Weights of a small class-conditioned image flow-matching model: muon at rate 0.003, batches of 256.
Rows from block 7 of a small class-conditioned image flow-matching model, named by matrix and row number. Rows with one number belong to one channel. Each number is 128 + 24 x the weight over its row's rms, rounded and kept within 0 to 255. All counts start at 0. Numbers have three digits each. After the name is the row's rms in percent of the matrix's.
After each channel's rows are labels from the 100 images, of 14848 (inputs lightly noised), where the channel reaches its highest value: "lies over" is the class under the peak. Only what is clearly more common there than usual is listed. The data: rendered roads seen from a driver's seat, with toy cars, trees and houses. In brackets: how many of the 100, against the usual share in percent.
# convs0: first 3x3 conv (model.decb.0.1.convs.0.weight, 128x128x3x3, each kernel summed), inputs 0-63
# convs1: second 3x3 conv (model.decb.0.1.convs.1.weight, 128x128x3x3, transposed, each kernel summed), outputs 0-63

convs0.98 114:107128126152126169161166131180120151167147125137122096153130139184146141126130139163143091157141138150124128099124139099153099090121174155123136114120110132155116174115110127101153146130169171
convs1.98 080:136129122133122156087148147093160144197108086128075105114137124143131113151114136135146136150126123130147083072077157094147079158162162114179149129117088101117107124127129108099106116152142153
lies over: road (64 vs 35)

convs0.38 108:083129115117133128089135122112123087133090141075173154119086107152166136128109158153125111115155111160142169089158122137099133149127138120110141136130151153168131140147125102145124168170098120
convs1.38 092:137106132166162124143113148137139140098140139119066110092176181116124104110121107121142122148120144110128102157096152097091077127133115133095130137126120158078158120124131154102113107084115141
lies over: verge (50 vs 16.7)

convs0.90 072:111106097121120157119143092095125117130132078103099126116138118118120117133117095132108146111101122076136122138096072141105132141133120077182131128097124156116132108143141105112110117115127128
convs1.90 138:095169136109156114135108153138105109143158141145151087094156120144081089131142082105184116139169143133132125122125120129113153086128126142072103122137112098152145100058099126147106133118122156
lies over: truck (37 vs 4.5)

convs0.40 109:126075115130124111109113098121166109106131127128105094119139144122119080145110078130124111102101139134131103134046099149132131141115147105137137133127110139132113127134098071127146121105104148
convs1.40 118:160164096145159118136147127138079126145112136109124106126114117152135127153141116163095127168123134121096102110172152099110100157144117107102108136155141127122146072136152176125111155164122122
lies over: truck (79 vs 4.5)

convs0.127 112:135097141131140129122133118116126076123116076121062101115104142121129144108139167078137106088145126135104135123132141140097130117115157141114108158137112128100121161153156139123111121093113172
convs1.127 089:085160144135133118100150111105156168093122165177155166132163097119110087143108107124133138130074145106164120124088135109154132134124068130125158110151162126142154076147104110158133165121107084
lies over: road (100 vs 35)

convs0.25 092:118121096129174104165147106163115145130141102104143125116174130121135145117151110114137107109103149123154121139133104131123121148149103158120131154131145126123136071090130181129155118136123092
convs1.25 088:118096138101063132090109119085128119128133140149085143149115128136114127149126132151166140139144102135127089116140143113113123112082133087159122128157110152112088173134134097133065118109145127
lies over: truck (76 vs 4.5)

convs0.99 069:107180099090122089097100104139122137143118121097118087130135121135117119130088103110114074151137118089055156123071105077104133127141139079122124136160098116064153137105140074110123125117135146
convs1.99 112:114108125138099165154167172082117127089106112128102138096100165097168153135149167157133154145129104148115130148145153112128134114108140151125131095107131109159073149151150132147141076146151161
lies over: road (90 vs 35)

convs0.77 077:152113118155131111104167117107114111081139121148134076148101158110134102172115119181136144120105155134081126135123167127150096121126121154141132137171110091151120083153192115127145147157098164
convs1.77 088:117118150115115136178100142131134174115117132113106175108163115166125162080128120137102101105139111115154129129098135110125159128095137155124086139076138195128123131145092128114140081104154137
lies over: verge (51 vs 16.7)

convs0.45 134:124119206037128116119084099126099120139140093124106116030140088139137127150149111143148095100126128131114092136123107143140128148119127099125143122115136148161110130108129141135099124116098128
convs1.45 144:139122099200143152120118142143181096106149150137132125144138191172136147088105107107117146117110137081131129132126137101095101141137096140118117132141150093117155146103136133086136135150194109
lies over: truck (59 vs 4.5)

convs0.8 121:127123124138135136150175149119104117124154139105109110074111166140071129142106121124126132101129150131129135103114114165136147131096120114126098191156184166097121127145119120145129180177106157
convs1.8 083:107126142127131154118106086123126120137129108161130087126132080117116093130165145149090116118124126127119150129130167119128130165122145170132122121123130129111111143152127131135099117085161150
lies over: car (49 vs 2.4)

convs0.14 094:141095117124101112094153143125123129098088147096077096100132117135151155125171111068139119134123160168077080088110131154115104130122114130109132123121140128153125108133122162114156119151138141
convs1.14 104:069137134133108138129086111124135082174145125157175183146130122109132092131125144103128129131116140090164166144138104102114141123129095126174134115127138154117099141150092099148097133086137149
lies over: truck (63 vs 4.5); car (29 vs 2.4)

convs0.88 082:087123133140109114127118111137133132169173120095201106116104154118112108124175157130112137126114125132151115130105121154134115113134166133081121122147131106191145140131189089150092105125143129
convs1.88 080:168108150105160166140145127139137148110104114128143160139144120182143150093080055116111129108136098137131153125133115095126154149153101156168147127120128147110124117149105177099155160159114169
lies over: road (84 vs 35)

convs0.92 098:126165116103128116090170103105129106119121128121113084101031118120134140142123130142132135109129124122122109121123109116124144130118118095114132113112119121076138137126100131120123102110137086
convs1.92 112:125109105161093096113107153103094123102143112130090090134204151120110122096139098131132110127143125131089120156147117155121095150122158107084145132176120115129081120111137154147136101155138152
lies over: road (99 vs 35)

convs0.5 092:142149132123126108118106115160130121130135108165127174093137122068119135113128143104176120132128162124165118149135110134126116126123151113107145139136119117128143135168121151175128115137141155
convs1.5 099:133141123145135147171144130035153126119131109122127101161124151163127149123108133115132140102117135162098118101138160144154130150140109138144130108147130081110167163113142090128107173104142141
lies over: verge (41 vs 16.7)

convs0.124 095:127101109112110123095099123160094100129100139114145126132123139102121111123127117126140128127113138131137140077144114133116108136141139118155124131163129174120099125107071142115121109140140106
convs1.124 129:131160107146116128123130125102129105101098068116120137148107138137110109113154147098183155134152121133117092159093141116144137112142100139102101092098134109160129153162118082152158137146142122
lies over: road (80 vs 35)

convs0.47 107:100126121084112125115144124124112128069088118113125127098137113108126126115137109112171115096106108132099120099098105117110120155129112124091137120109128140145145125122129135120100121120121113
convs1.47 113:131144108166125144119118146128164111120127072095169140163087157166124145144123159143086101137075128118152137132150151139151103103143131154145140116182142091122108110110132146114154188138112121
lies over: road (96 vs 35)

convs0.91 080:160105114122139134125098084137120119107128112126108124063142153136135086111104061117117142127079103129114151138141109120133142096160111115113109132106131106153074122107127097155133114095129081
convs1.91 105:134063131156070117124108161125116114139113147137076115176133106130106114095152158158133121133115150174160111130092119140079088129115151127118137154110138134087136116160166128115118146138143098
lies over: truck (92 vs 4.5)

convs0.109 080:074126083128097108117089126118126123108097124170078102095105128131099120120138107123139148101127130142104142134117085121140131102106127102094127122140155142116145097114100098157114130136123142
convs1.109 117:148115138087121132140144082086186159163170135143140110163109123131157117121114118127132161123099100134159095161095137143137123149155134112157157098118127112122107130126150132113138168119085117
lies over: road (64 vs 35)

convs0.42 119:140133117097117116129143149126165099111150132139134116054142139134122112147141125134179136124148098122133179126119113144118152147159184126130146119144116144116110103116133145186118144144127151
convs1.42 079:134125148061113114144128148139128127137117141158105120161156111139120134104134165115138123113133129133131145139153136178171123114123187128095135112141116133137106116131106122172127144178147139
lies over: verge (49 vs 16.7); tree (30 vs 1.3)

convs0.60 101:088085142115091123123096096088141145119111088113145111151132155133147122143135094176146101167154133101165084144112146118087130129133137143109110114154126104110134127115100135156097126143118132
convs1.60 080:173148116144146140145145141158159164117168146163165133119107111142123117148164124140097132092116130109113148118143107169159157106130128097118173143141133175155155154150136110120130129125168148
lies over: truck (63 vs 4.5)

convs0.97 096:159092103122116122086111116075123148153115108110121108154162163096150152102129133122146136165110120130134081100149088124119104071111105114151137140126105118135136078106093162141128169167145121
convs1.97 090:099110139115138123119126167150122139118116152175125124086116139177105099163116094103122149137123095120119145103109181108157118154069124159132094143143137148158157121158103109114150114109145138
lies over: truck (87 vs 4.5)

convs0.72 081:129119121129120151175109145168138139147133114120147085132101110165132124190104110103159160157060126099111124124129096123127102140131141164165132141141148141103134106112129159142119171132092124
convs1.72 068:139147109131145112107106106124135096131126122129090122143170147101108127104141138125153145116161149175161131147141179150120157134119116106083116139125140167131105166119100137173160122125159143
lies over: verge (49 vs 16.7)

convs0.18 096:129103166119137117134138091124073145123127166133105137123165163092167121138175153109169167157111170169157116133195150160171161134143124118165137148162112082117143130151126102119140167162156145
convs1.18 082:144155090100100147126087188179113130096142101120128147136124104151106138128097116161134101118115114130129130124108068095078090119097116119123116125129132116130123144116138159145123088088124119
lies over: road (77 vs 35)

convs0.53 112:112111105118077132106125109119145133127105100119115113137129139131116096124143115109132128118080122121115140109081104097115121141098126124134128148129116112140135117056123105132113120101106114
convs1.53 130:068143099101151126167106137134116133124145170100132129115146088123174135148119141141133090127095112092122135108110105119141126135161128130143092138130165137112104165114152154135119136134108156
lies over: truck (97 vs 4.5)

convs0.66 073:118080112102156115132170138161130122150118096151173057146092131150152156145181146106095115124083127104119110133138113094150125154118131146118126163090075131131110170121093158153120145107115116
convs1.66 081:160107104163131129191101139076111107095139153111140131086149142104089128125100141151162151164134144170145149128175118122102184101145135136139094115160153104175132102124142134088133089167116140
lies over: truck (57 vs 4.5)

convs0.31 114:133103109128117166093116153168130134116126149137127128094149149147136100165109125119142098149131128123109168115067125148090128127150175142132187144146116151164136146111145151079142147112134122
convs1.31 087:106129079158115132150089142131123129098133094106130140134135125120090113166128135170128166127125130072118146126095089141081113132131117094131164200139143087127086135129159123145132118112109129
lies over: truck (27 vs 4.5)

convs0.123 104:087137131110128107154125120131139129137123093141107128140139138121138119137140152158118161120141138146168116096136137090109115137120087123097120150133140103092125125157147096123113085089108109
convs1.123 096:170166073125110142083152126132125147082101138122166142117142137127121123133121124108130126130158125147128126152088143129172147119092168115115116135113079079166147102126119134158146160125135131
lies over: truck (49 vs 4.5)

convs0.117 102:160143192152173137119077152147159092131136137130098116140114118150117159154162175158133135105114149111121111100130111165121144092121129114079136108138124109054144137146152132111136150130112103
convs1.117 096:102159120096100122110113124101086143092128135141137151132152116101146124094097089076126126162126121079115095139100156081128110148133130141175109157115120141132125144121142093151123126111116135
lies over: car (32 vs 2.4)

convs0.28 093:114091114154095136131077159132156122107152158115120124117105142130121129157127134101108074122128129125146067124152119116116122162114173140174150132162122154190137122135163147118115126123153118
convs1.28 090:130147086114114134131167144146105108117093117121122112120162097153132106090115112122157127122092125138118132103105123152152110131117115112101140133102108129073130113124083074119131117114114139
lies over: truck (27 vs 4.5)

convs0.111 098:093090111119155120126088140104147117100103085116108145188160128150150094084082123095125113109125137151110165140120113140134142124098095156122132153139108104111112141135177168129128154147164178
convs1.111 094:114105136136112142116174117121096171150142133109109089071092153110127138172174144128110130120150108084162087133156122128145147113117160117173123101091093166113082104149165127103101143107109152
lies over: truck (92 vs 4.5)

convs0.46 089:139127120145143112088126119136129078147098091126193089125143142156138121109129080124118093113123130141105141132136140143132102095133118129089137143126138121118142115149135126128158113142093170
convs1.46 083:071148122107112140127147129101142129072103159137128155137126097134111104153167128091145145130137128103146094112106115097114112106140073141145134127126128137128159152110120166137099142146130140
lies over: road (98 vs 35)

convs0.16 105:083150110122122145136118136164162176143117154106092132080099127118105093091132145119134159114123142125136121127094101115086158135151114098122151132145103101141135106124148119137076081088113170
convs1.16 105:118099127104136110126149122143137106106134095114163122126142101130112172127106072132072064130109124097162141133162085136172093106147118148122162139099085136105114099129089144107123116133145083
lies over: verge (60 vs 16.7)

convs0.82 105:093089102139120114135070123093150165152130124139095085153163134142124119149151124144172086151125153132136125131145121139133149132112139116150120122136086139131106114163144089108132124148110118
convs1.82 082:134116155088086150125120139156174145092116147117148144138141117086116135088102092147136144145083063111096146138094105085162094102116113122097178129125128124105092131118142155123137092136194123
lies over: verge (41 vs 16.7)

convs0.83 079:122148086142125078130106110105161121149096128116127104121129118134154120118075133127149182098134139183126172123117151137129157112139087121128130149099124141166162129112147105107148132114111084
convs1.83 116:115141131126153125141167166147139117136105081134147148145131162100126114144168091120124100159109110116107128134174104182110066157135137113138113105136143137147128139109126157130092122128146123
lies over: verge (85 vs 16.7)